config.toml
dataset = "pixel-art sprites of 400 made-up characters on tiled backdrops"
train_examples = 197500
targets = ["colour"]
num_classes = 12
norm_position = "pre"
hidden_act = "quick_gelu"
mlp_ratio = 4
head_dim = 64
Rows from block 2 of a small image classifier, named by matrix and row number. Rows with one number belong to one neuron. Each number is 50 + 12 x the weight over its row's rms, rounded and kept within 0 to 99. All counts start at 0.
After each neuron's rows are labels from the 100 images, of 14848, where the neuron reaches its highest value: "colour at peak" is the nearest of a few named colours to the mean colour under the peak; "responds to" is what is common among them. Only what is clearly more common there than usual is listed. The data: pixel-art sprites of 400 made-up characters on tiled backdrops. In brackets: how many of the 100.
# fc1: MLP up (model.blocks.2.mlp.fc1.weight, 1024x256), inputs 0-85
# fc2: MLP down (model.blocks.2.mlp.fc2.weight, 256x1024, transposed), outputs 0-85

fc1.156:21 39 45 45 49 72 42 54 37 41 57 45 75 60 49 61 38 40 52 46 57 49 38 23 72 41 42 71 66 62 35 45 42 44 49 51 74 67 36 37 51 74 53 72 56 53 48 56 45 41 47 70 70 48 84 22 43 61 57 47 64 56 22 62 44 43 46 64 60 53 44 65 57 52 53 43 43 61 57 39 37 61 65 44 38 56
fc2.156:67 57 38 52 61 54 37 65 50 49 49 63 54 37 45 66 62 67 39 58 43 20 47 48 68 49 60 60 37 43 35 44 52 44 40 54 30 65 47 63 29 55 46 57 39 38 37 57 51 39 38 83 59 65 46 67 75 75 53 59 35 49 56 59 72 48 64 46 25 19 25 62 55 33 61 23 50 45 51 53 44 34 56 57 48 48
colour at peak: black (58)
responds to: pink (98)

fc1.111:46 52 59 50 51 65 52 39 61 48 65 47 51 28 51 54 41 13 50 29 73 32 54 53 16 54 81 49 72 56 38 46 50 46 87 54 76 55 22 39 70 38 58 42 38 53 48 46 71 52 22 36 49 65 51 27 64 42 42 41 60 46 59 39 39 50 51 57 46 51 52 65 33 49 23 36 42 49 62 44 35 42 54 53 42 62
fc2.111:46 48 45 52 57 64 44 46 65 54 36 57 83 47 39 31 59 49 32 54 48 72 46 41 48 38 50 52 45 42 29 73 53 34 44 52 37 46 73 52 23 58 52 64 30 43 50 65 44 45 43 38 33 53 44 53 46 45 56 65 56 60 40 51 44 47 54 43 45 64 41 32 41 45 51 75 29 75 53 57 42 52 47 69 39 56
colour at peak: blue (38); green (36)
responds to: blue (39); green (31)

fc1.249:55 49 35 73 58 35 53 50 55 69 55 29 46 45 55 46 39 52 55 48 62 72 57 53 39 40 63 26 41 53 49 70 47 44 43 62 50 61 68 47 58 73 45 51 27 38 57 49 46 56 48 61 59 46 55 67 38 31 47 48 55 66 50 66 39 37 32 50 65 36 61 56 48 34 67 45 66 41 70 60 46 55 58 51 61 39
fc2.249:49 68 46 56 68 75 47 44 53 48 39 60 49 48 62 49 62 44 55 35 64 46 63 62 71 38 40 67 56 39 48 68 38 48 42 54 50 33 49 48 38 48 58 43 48 54 49 65 49 52 50 49 52 53 57 47 66 66 60 52 63 35 56 59 42 55 54 18 40 58 54 41 60 36 57 51 38 43 48 76 63 36 69 59 44 39
colour at peak: brown (50)
responds to: black (76)

fc1.596:50 46 44 50 39 30 52 36 36 53 59 45 59 54 68 43 45 52 55 32 48 61 51 47 38 65 41 32 51 49 37 44 51 08 37 68 62 48 57 25 45 68 50 39 25 40 52 44 64 35 36 45 52 57 34 32 58 74 57 58 60 69 50 56 50 57 32 48 48 31 67 67 29 28 35 46 76 54 63 58 54 46 53 76 71 59
fc2.596:63 39 43 31 40 49 48 55 67 53 72 46 27 60 43 43 43 52 56 31 82 65 53 65 43 51 36 51 62 36 59 42 65 55 42 58 52 52 40 38 53 49 85 47 65 43 37 61 41 67 49 57 57 50 75 76 58 56 45 31 50 30 49 52 58 54 55 28 41 47 36 48 27 41 51 40 48 42 49 57 44 67 64 55 50 46
colour at peak: brown (82)
responds to: yellow (47); grey (44)

fc1.751:53 70 62 57 54 48 49 64 40 39 52 54 17 45 46 41 44 55 47 56 59 55 51 38 42 74 24 58 65 56 29 47 58 51 65 34 62 50 52 45 54 31 50 56 43 54 61 48 48 49 30 51 51 48 57 37 46 74 66 54 74 49 52 68 34 65 40 52 62 56 68 79 55 60 47 52 54 58 59 50 26 49 53 58 44 64
fc2.751:54 56 47 52 60 54 51 54 78 57 48 46 59 74 40 65 66 53 70 42 56 54 82 45 45 23 75 57 35 46 52 49 27 55 51 45 42 69 45 62 62 48 46 57 36 59 41 35 53 66 40 41 19 54 24 51 68 44 47 49 52 40 47 50 54 64 26 56 75 69 61 43 54 56 50 58 50 57 53 44 46 58 56 40 63 43
colour at peak: white (91)
responds to: white (95); large (83)

fc1.720:67 57 64 39 51 77 67 64 40 32 42 14 48 44 54 56 51 51 41 42 51 57 61 43 50 43 33 31 46 64 60 41 45 82 44 42 59 62 45 39 89 35 74 59 47 60 53 47 54 60 50 63 37 52 52 68 67 56 63 55 57 43 55 62 43 58 64 47 57 64 38 66 42 56 53 30 45 23 68 55 50 53 63 52 34 48
fc2.720:66 65 58 50 54 51 50 55 70 53 43 57 55 57 67 35 47 64 38 56 48 68 45 59 49 29 48 56 59 64 48 86 57 39 52 30 61 34 58 65 45 35 61 38 43 51 62 51 42 41 67 53 35 71 38 47 47 25 52 41 57 44 51 33 46 60 43 35 58 64 51 52 71 14 53 42 54 40 49 27 39 54 56 46 40 39
colour at peak: yellow (42); green (41)
responds to: yellow (51); green (39)

fc1.259:47 40 45 39 55 36 31 36 68 57 47 65 26 53 57 50 37 54 64 48 48 43 45 42 48 44 59 48 49 62 37 61 59 45 52 44 39 68 42 42 16 52 56 56 61 47 54 48 38 47 26 51 54 62 64 61 39 52 44 65 73 36 26 41 49 58 37 48 45 57 43 41 32 68 47 48 63 53 75 53 51 47 42 63 45 57
fc2.259:41 54 57 40 37 68 39 42 53 60 40 67 80 41 52 51 51 45 34 43 52 43 59 51 42 45 36 52 30 32 72 65 29 41 40 53 49 45 49 45 41 52 73 46 36 35 48 60 67 41 72 26 46 57 48 50 40 51 49 58 87 69 53 48 41 45 61 36 39 64 49 50 66 28 36 46 53 53 64 64 63 50 60 60 48 52
colour at peak: black (49); brown (48)
responds to: black (80)

fc1.411:47 61 46 67 49 28 34 57 43 34 41 42 40 62 44 43 54 46 78 60 67 54 34 45 37 57 57 55 50 48 48 32 55 38 34 74 76 65 40 59 54 43 38 63 61 52 77 54 36 41 40 61 69 53 35 41 36 63 36 64 53 51 48 65 42 38 59 53 55 72 67 52 51 57 39 61 48 39 48 27 57 27 64 39 50 60
fc2.411:53 48 36 74 60 51 51 45 43 48 61 34 52 49 43 38 53 60 54 47 68 27 73 43 54 51 59 36 46 38 53 46 55 37 41 60 33 38 71 60 44 44 34 65 47 46 35 68 40 58 45 43 58 53 54 47 30 70 67 41 52 51 49 57 79 71 49 56 66 31 53 71 35 23 47 37 76 45 54 51 44 58 35 47 53 46
colour at peak: black (54)
responds to: green (82)

fc1.199:54 58 61 39 59 42 55 35 50 44 46 33 42 47 52 42 36 54 52 66 56 45 40 49 71 59 40 54 62 69 49 47 52 43 30 51 57 42 23 53 59 40 49 52 53 48 71 55 43 54 32 62 67 51 47 54 40 49 32 56 53 50 46 37 44 39 28 29 58 40 56 42 39 45 61 58 55 41 72 29 67 31 54 38 58 64
fc2.199:48 63 52 58 51 57 50 38 41 52 37 65 35 55 39 62 56 49 40 37 38 48 74 32 36 58 63 46 33 42 47 50 42 55 55 53 40 32 52 48 57 51 62 38 50 67 39 48 55 42 58 52 25 56 45 56 65 75 56 58 47 42 61 63 73 53 60 42 50 46 56 52 48 67 49 47 38 50 51 62 44 66 46 50 36 39
colour at peak: brown (94)
responds to: orange (49); yellow (26)

fc1.586:52 51 44 52 31 62 50 56 51 51 38 47 25 45 60 49 51 51 72 31 58 48 49 54 54 76 32 61 54 74 54 43 46 45 55 54 49 64 51 51 38 45 33 44 48 66 62 62 41 58 57 55 32 62 51 44 55 62 52 65 60 67 68 59 20 35 41 66 46 51 67 59 70 79 76 51 53 52 61 52 58 52 45 61 56 49
fc2.586:31 45 65 65 34 54 57 78 62 63 51 58 23 51 54 36 51 46 66 64 51 50 39 45 71 48 50 51 51 46 59 32 62 48 61 37 50 51 44 30 50 40 49 46 43 55 47 64 47 67 21 62 59 44 52 56 52 41 18 74 44 51 65 52 39 42 32 81 49 47 57 56 60 52 70 42 53 46 60 32 36 27 52 48 65 56
colour at peak: grey (54)
responds to: pink (100)

fc1.283:76 41 62 31 49 66 60 46 56 60 67 70 35 54 46 55 44 45 63 57 50 41 87 46 55 49 57 57 58 49 33 53 58 43 54 44 51 39 66 48 54 45 67 53 52 59 47 59 53 35 48 38 44 38 43 32 43 32 51 51 62 52 56 46 53 40 46 58 55 56 49 58 48 47 65 69 47 44 40 32 32 54 58 62 41 46
fc2.283:48 56 44 60 40 48 48 42 30 56 56 53 39 44 60 46 48 54 48 61 52 49 56 67 44 43 43 30 57 45 56 63 55 59 59 62 66 38 40 52 52 32 46 38 40 48 54 45 44 61 46 41 77 55 47 74 43 36 61 45 72 52 63 35 54 55 56 66 52 34 55 63 43 53 56 56 58 34 50 65 56 64 42 39 41 31
colour at peak: brown (69)
responds to: grey (100)

fc1.390:52 69 41 44 53 30 47 35 64 36 53 44 51 54 47 54 40 27 72 48 63 67 51 36 66 51 41 61 53 72 70 51 37 50 34 27 65 52 54 44 51 39 52 51 29 23 65 58 51 36 62 53 54 51 55 50 57 70 56 56 48 29 40 57 48 62 49 54 55 40 57 68 34 67 37 71 55 37 46 45 39 41 60 60 63 49
fc2.390:57 58 41 70 56 56 53 47 38 46 51 41 52 60 33 54 47 60 50 53 74 41 66 38 61 39 56 32 51 38 34 53 60 45 43 46 21 61 68 55 51 47 47 53 41 51 45 65 50 63 59 39 52 50 36 56 26 37 57 42 44 31 60 63 74 38 56 64 59 40 54 58 47 39 50 29 79 36 50 26 42 41 40 49 46 52
colour at peak: green (39)
responds to: purple (45); green (43)

fc1.718:53 46 50 23 69 40 64 54 42 69 50 64 48 37 57 42 42 31 68 52 47 66 55 33 40 50 42 49 46 48 49 42 54 40 45 81 38 45 45 61 72 61 53 50 16 49 85 35 49 38 72 57 49 71 51 74 70 46 62 41 65 45 45 52 51 42 36 47 56 57 72 33 47 50 32 43 69 57 68 43 76 45 45 46 46 61
fc2.718:51 62 34 84 58 42 58 60 70 62 49 38 46 35 40 58 49 42 40 47 69 71 66 67 62 56 45 48 50 64 43 56 56 67 40 40 51 43 65 40 41 65 55 58 67 75 37 49 38 59 44 37 18 43 51 58 40 46 59 24 51 54 57 50 45 35 35 16 41 47 46 53 16 47 64 64 58 30 50 63 55 56 51 54 46 42
colour at peak: grey (80)
responds to: teal (68)

fc1.686:45 29 39 50 57 46 54 76 25 56 45 67 57 19 43 56 38 18 67 34 53 62 67 53 59 45 60 50 48 31 26 51 75 49 61 46 21 53 57 56 34 51 46 82 41 37 45 55 45 46 53 53 65 44 51 31 47 51 82 59 42 57 58 41 48 42 46 50 63 50 48 51 50 55 49 74 48 47 44 52 56 43 72 65 53 44
fc2.686:59 60 52 60 37 62 51 60 55 55 50 49 63 62 39 49 39 50 41 63 70 53 63 49 41 61 50 32 62 58 52 55 23 53 57 59 59 49 54 34 48 70 55 44 65 37 59 54 60 47 68 51 38 72 51 40 57 54 29 26 72 56 42 56 62 35 53 57 32 52 71 50 39 34 55 50 71 54 48 23 66 75 37 44 58 51
colour at peak: grey (68)
responds to: brown (92)

fc1.744:35 45 37 62 39 58 54 39 39 60 52 51 60 32 53 45 54 59 35 40 47 76 54 47 43 29 32 63 28 73 47 55 34 63 52 81 66 44 51 45 53 53 42 59 56 54 38 68 35 59 62 47 53 58 55 38 70 56 50 70 75 70 44 58 41 62 33 61 47 60 38 50 29 45 58 77 49 53 73 49 57 55 43 64 68 68
fc2.744:48 43 63 25 58 50 12 52 49 33 55 55 33 50 49 52 56 58 68 56 44 40 34 15 27 53 74 50 53 29 46 35 41 56 42 65 43 65 57 44 71 57 32 55 48 56 37 52 61 61 61 48 61 45 44 43 48 57 64 44 39 52 45 51 79 37 67 40 67 44 48 39 53 71 57 32 24 72 55 52 44 52 35 53 56 48
colour at peak: black (90)
responds to: black (96)

fc1.672:68 43 55 35 39 51 54 38 57 39 39 51 34 64 60 45 63 35 44 29 49 78 48 48 41 46 51 62 53 61 41 38 37 49 51 39 42 51 57 45 62 43 63 49 52 60 31 24 54 56 41 62 53 66 52 43 64 39 49 66 49 45 46 63 53 53 57 68 67 51 65 51 49 56 43 46 33 80 46 37 39 48 35 59 58 51
fc2.672:52 43 51 46 55 23 58 71 58 67 40 79 57 46 34 44 59 55 47 25 43 64 51 24 45 39 52 43 48 70 42 77 59 51 47 55 69 38 57 61 35 55 61 51 52 63 54 52 38 56 64 20 48 39 44 43 58 33 53 48 47 66 71 43 63 55 29 47 64 66 42 28 36 34 42 63 53 61 52 45 52 39 73 34 47 63
colour at peak: yellow (86)
responds to: yellow (100)

fc1.69:59 54 44 56 60 71 58 60 42 46 48 63 43 23 70 54 38 26 46 20 58 61 55 69 51 57 44 30 56 36 66 66 54 52 54 46 39 52 50 60 31 43 48 48 39 53 43 52 23 52 54 38 46 35 59 46 29 69 65 84 45 59 42 63 42 72 34 44 39 27 39 55 53 69 57 50 53 57 61 46 46 36 81 56 77 60
fc2.69:61 69 54 50 54 56 45 34 52 36 48 53 46 57 36 67 31 53 47 47 50 28 62 23 25 47 59 41 38 35 46 45 45 58 68 66 55 47 42 32 63 69 42 51 49 35 48 53 74 46 56 55 44 53 49 54 55 62 35 47 70 46 38 74 41 32 66 77 45 46 51 57 29 57 43 50 68 43 55 43 47 72 49 54 58 49
colour at peak: green (70)
responds to: teal (65)

fc1.165:60 61 32 62 49 54 62 53 35 34 43 38 58 54 56 56 38 35 71 32 53 52 56 41 45 48 51 38 37 64 45 49 53 68 57 57 69 48 37 34 45 43 38 57 42 60 68 61 33 64 33 51 41 38 34 46 54 69 61 52 52 52 29 72 48 50 45 67 58 63 59 45 43 50 42 46 39 37 52 43 47 45 52 60 62 28
fc2.165:64 60 36 80 60 33 39 45 64 45 63 47 65 57 57 44 29 40 44 42 52 66 41 76 46 50 49 58 48 40 37 56 59 55 53 44 65 47 39 26 58 37 41 38 39 57 52 60 38 64 27 47 54 58 73 58 54 56 41 70 54 38 37 43 42 47 37 44 36 70 42 51 42 49 61 40 38 57 58 54 43 62 55 33 63 37
colour at peak: yellow (34); orange (33)
responds to: yellow (100)

fc1.380:70 49 52 49 50 60 57 48 37 47 69 52 34 37 54 43 43 29 64 32 68 37 52 57 54 59 74 51 71 67 32 44 72 40 60 43 66 46 44 27 44 54 75 57 56 47 42 50 48 65 32 53 41 40 66 59 63 72 47 62 58 54 70 34 51 74 53 39 48 65 63 62 35 52 44 57 31 42 45 60 46 49 45 61 54 39
fc2.380:52 52 66 59 42 56 40 37 79 32 49 83 50 44 44 55 48 51 57 55 70 44 57 37 53 42 51 43 42 57 21 66 24 29 51 46 36 75 69 41 41 57 55 50 56 42 41 64 55 56 58 39 60 48 49 23 65 66 59 46 44 53 71 55 56 41 57 77 59 62 71 48 69 43 52 51 48 45 66 57 23 28 38 43 22 65
colour at peak: black (50)
responds to: grey (89)

fc1.706:39 73 22 50 42 66 64 72 56 54 63 26 57 53 66 52 56 56 53 46 61 47 67 40 45 63 59 52 59 69 39 47 31 58 50 51 64 49 27 61 37 60 67 62 54 50 54 47 56 35 43 47 38 44 45 73 60 65 60 52 51 49 33 63 30 50 47 48 47 61 31 49 45 57 55 69 54 58 48 56 51 54 47 32 32 55
fc2.706:63 32 53 57 50 62 54 57 36 76 51 29 68 52 45 64 53 61 53 37 47 46 49 69 48 66 50 42 69 45 70 39 57 41 54 51 68 07 50 73 41 28 39 35 47 51 50 68 34 66 49 45 57 35 47 57 42 51 47 50 64 56 48 61 36 50 47 54 62 58 48 53 30 28 58 67 62 47 67 54 47 48 45 66 40 35
colour at peak: blue (76)
responds to: blue (100)

fc1.158:35 43 34 55 45 48 53 52 51 36 49 38 58 45 30 49 30 23 62 40 45 61 72 32 55 62 42 41 68 62 75 49 51 58 56 50 54 58 42 44 44 55 43 74 40 39 51 68 34 40 37 58 41 30 50 50 59 64 34 51 71 60 55 44 45 45 47 34 84 51 55 70 46 44 56 58 44 40 69 40 53 56 65 61 37 65
fc2.158:54 29 49 39 41 66 43 39 67 39 48 57 54 35 67 66 52 57 52 60 40 52 44 56 74 62 39 54 51 28 57 57 57 43 54 53 56 38 54 85 46 38 54 37 38 63 38 34 55 28 45 62 50 34 37 52 42 66 58 54 37 56 49 49 64 55 67 39 50 60 44 48 58 56 62 57 16 60 61 72 72 58 80 42 58 56
colour at peak: white (78)
responds to: white (96); large (70)

fc1.516:52 50 49 56 41 62 57 65 61 36 35 51 55 64 51 36 39 44 54 52 46 40 55 52 58 61 48 41 53 76 35 41 48 35 54 26 51 84 41 66 40 53 46 35 41 56 62 30 42 47 17 58 46 43 29 64 47 53 28 56 86 51 39 35 54 34 49 56 23 48 47 38 57 33 60 57 49 55 69 49 54 53 63 60 37 61
fc2.516:38 39 50 49 57 25 46 21 52 40 64 40 49 44 33 61 39 61 48 48 47 38 51 37 43 45 58 47 26 45 26 68 62 50 55 53 48 48 32 50 58 59 49 47 50 37 54 36 30 49 31 48 41 33 63 37 52 57 50 61 69 49 33 49 43 61 52 79 61 41 58 42 46 66 40 62 33 63 47 53 65 48 57 55 52 48
colour at peak: white (67)
responds to: white (79)

fc1.640:41 51 66 35 39 41 58 39 52 45 53 54 23 45 46 40 47 44 52 57 70 45 34 59 35 61 47 64 45 49 54 53 51 30 44 47 33 59 55 64 33 43 34 58 64 53 66 66 60 47 67 47 50 50 41 61 44 58 55 50 54 25 45 43 41 51 62 50 44 36 71 59 45 52 57 42 77 48 60 58 64 53 62 55 46 43
fc2.640:61 59 33 63 63 47 37 56 47 40 44 55 53 64 47 73 40 47 47 59 56 42 50 47 53 44 46 44 64 32 50 37 36 46 36 56 65 46 46 46 53 52 49 60 48 60 40 59 59 57 37 63 41 54 38 54 51 61 54 65 62 41 68 56 41 41 37 33 53 42 45 49 38 58 49 42 47 63 39 51 67 61 39 51 53 56
colour at peak: brown (50)
responds to: teal (61)

fc1.470:59 55 34 59 33 66 65 61 45 59 48 46 58 56 66 38 52 55 59 35 64 47 78 50 24 52 64 65 39 80 58 33 46 51 45 45 62 51 50 58 55 45 53 52 54 51 54 43 38 51 30 40 45 41 32 43 56 73 53 55 44 37 44 50 29 43 50 58 65 46 54 62 28 49 52 67 59 43 42 38 49 55 48 48 28 61
fc2.470:62 44 53 52 45 62 57 54 47 69 61 43 61 55 38 57 60 68 62 34 38 46 49 56 32 63 55 56 59 45 69 24 57 52 47 49 72 27 50 55 50 32 46 37 62 57 44 58 48 51 46 48 56 43 44 41 49 48 48 50 45 40 36 59 30 50 38 44 62 61 36 55 36 30 64 69 56 54 57 51 46 51 50 66 22 41
colour at peak: blue (68)
responds to: blue (100)

fc1.661:49 62 56 59 49 45 58 42 48 24 52 38 42 49 64 57 64 67 61 30 57 56 49 29 48 41 57 46 43 69 29 44 77 49 67 57 65 82 45 38 44 67 46 51 50 56 51 44 31 37 53 42 55 58 29 75 55 53 57 56 53 35 34 47 23 52 26 55 37 54 49 44 19 59 53 43 72 51 54 45 55 49 46 46 50 48
fc2.661:43 55 59 32 42 37 33 53 53 27 71 60 47 52 50 31 44 65 34 40 61 56 56 40 36 38 34 46 28 34 50 33 53 49 51 71 48 33 78 40 49 66 70 51 51 59 28 60 66 51 75 28 45 45 62 45 42 71 67 55 52 68 32 54 58 53 72 46 57 57 44 64 51 55 34 16 52 66 41 44 55 56 56 61 49 54
colour at peak: brown (75)
responds to: grey (61)

fc1.602:41 54 43 58 48 65 60 56 32 57 57 60 41 48 62 32 30 31 41 51 38 52 42 58 53 50 60 50 64 70 57 40 56 65 39 48 53 66 35 53 47 59 50 89 55 29 53 61 43 49 40 51 60 51 72 36 35 49 41 57 53 36 48 67 46 69 33 49 66 56 42 57 58 48 35 59 55 49 62 60 40 51 57 57 58 45
fc2.602:48 69 77 61 43 30 57 57 46 42 61 54 59 51 31 64 46 54 55 36 47 61 60 43 38 82 50 34 49 49 30 56 48 60 76 47 39 51 52 40 52 55 62 33 63 49 37 50 49 53 70 33 54 56 46 52 60 58 55 47 52 52 61 62 52 32 60 58 51 37 62 51 44 55 48 58 44 49 53 35 56 59 63 38 52 51
colour at peak: white (82)
responds to: white (88); large (79)

fc1.214:61 37 38 45 54 51 54 40 51 43 55 39 41 56 59 50 25 27 71 15 67 50 43 60 36 63 49 43 46 64 58 35 56 37 48 50 58 63 36 44 41 54 60 41 21 61 59 56 43 31 37 61 45 15 52 36 40 45 38 61 68 57 40 51 46 63 47 83 43 55 69 66 33 64 51 59 74 40 49 40 59 28 60 71 52 33
fc2.214:60 40 55 60 46 58 58 41 56 53 44 51 45 43 67 52 55 45 44 35 41 56 65 51 66 50 45 47 50 40 31 53 54 45 36 49 43 63 53 56 55 49 57 58 52 35 43 42 38 56 35 44 53 56 49 61 58 49 55 54 51 38 78 53 53 35 22 43 46 53 46 66 51 47 62 39 57 32 51 52 49 67 66 30 63 48
colour at peak: brown (94)
responds to: yellow (99)

fc1.321:77 42 60 37 35 80 43 50 56 49 50 43 47 57 67 52 60 44 50 40 47 69 57 32 39 46 62 54 30 51 49 37 53 37 43 59 62 59 44 45 54 57 58 45 42 63 46 24 52 66 29 55 42 35 50 52 53 51 41 70 60 22 54 47 53 52 46 57 58 75 46 48 49 39 48 38 32 43 64 41 54 44 35 38 46 52
fc2.321:60 48 48 66 22 41 74 56 50 65 63 55 53 42 68 43 44 64 53 72 51 60 58 45 56 42 56 56 45 54 44 69 59 46 51 44 63 46 38 65 56 21 48 59 53 63 34 53 62 63 60 24 49 62 63 47 50 43 51 55 31 28 63 32 33 65 35 47 67 55 44 57 58 56 71 41 52 51 45 54 55 62 75 26 57 52
colour at peak: yellow (79)
responds to: yellow (100)

fc1.255:51 46 54 60 63 71 76 51 56 36 44 40 42 29 58 52 62 56 65 62 47 67 74 53 47 43 51 58 53 36 47 34 42 68 62 34 49 61 23 51 57 35 52 75 56 49 38 58 48 36 37 53 28 63 75 47 48 48 29 57 38 54 44 54 46 55 38 44 55 52 56 67 37 58 61 46 47 65 63 52 42 22 61 60 58 50
fc2.255:60 44 50 50 61 49 60 61 43 70 63 37 68 38 69 52 50 50 52 34 67 61 35 53 62 57 64 47 56 48 37 63 65 29 48 33 56 65 56 49 48 29 68 62 43 41 62 52 54 46 60 45 61 63 48 52 51 34 65 43 54 44 58 37 53 51 49 69 39 58 72 61 57 46 47 48 43 37 38 31 62 66 55 63 44 31
colour at peak: green (50)
responds to: teal (44); purple (32)

fc1.65:55 53 59 49 55 47 48 60 50 31 53 47 44 60 48 48 58 31 55 40 60 66 58 44 58 63 63 50 59 55 28 32 48 52 32 47 56 66 43 47 52 34 47 39 42 68 47 23 60 50 40 64 65 56 43 55 49 42 57 38 55 56 59 55 73 75 56 43 60 47 65 46 52 52 25 31 12 58 62 54 31 58 39 59 33 45
fc2.65:64 72 44 55 49 42 55 53 50 52 53 49 63 45 74 41 42 59 44 65 63 28 58 28 49 49 36 59 50 56 57 70 57 53 69 46 55 49 58 62 51 47 43 57 57 55 39 57 35 57 68 31 40 55 54 30 48 38 57 70 49 41 38 55 28 56 54 58 52 43 63 57 51 32 51 59 72 52 55 38 44 71 42 41 65 64
colour at peak: yellow (88)
responds to: yellow (99)

fc1.707:44 53 22 50 38 51 33 52 42 49 49 42 48 55 57 44 48 29 57 53 62 67 52 35 38 57 56 40 54 56 42 48 74 63 48 55 47 48 40 54 57 39 50 50 57 53 48 41 41 66 41 46 56 24 63 26 53 66 48 76 64 51 51 69 39 73 34 45 53 50 36 59 32 51 60 69 71 59 63 64 54 35 50 70 70 69
fc2.707:40 38 54 43 42 68 55 84 61 44 50 43 24 45 62 62 55 69 84 60 51 44 43 38 52 45 53 53 54 53 66 55 37 72 49 55 62 68 69 50 69 39 42 46 46 86 43 41 47 44 52 56 55 57 36 45 53 34 46 42 56 43 44 44 45 38 50 50 64 55 46 64 53 54 67 28 32 57 47 63 48 58 66 32 41 48
colour at peak: black (71)
responds to: black (89)

fc1.425:56 65 33 52 73 49 44 48 42 33 60 32 20 59 59 35 31 45 53 51 61 35 54 52 47 49 48 49 27 53 54 25 56 52 41 41 63 55 57 61 47 40 33 57 46 45 66 53 43 56 32 65 28 32 65 54 53 65 44 64 52 49 40 51 31 43 40 58 61 47 61 70 59 54 26 64 54 43 63 53 53 39 57 63 59 51
fc2.425:38 28 62 50 57 45 58 49 46 41 49 42 20 52 64 48 34 57 54 48 53 56 56 46 33 31 57 35 60 56 32 54 40 58 47 60 57 47 68 53 59 30 40 41 57 74 34 38 67 44 38 26 52 56 48 37 38 37 63 52 39 36 40 73 53 57 41 50 72 65 67 64 54 43 48 44 56 49 61 43 25 55 48 43 61 63
colour at peak: green (61)
responds to: green (54)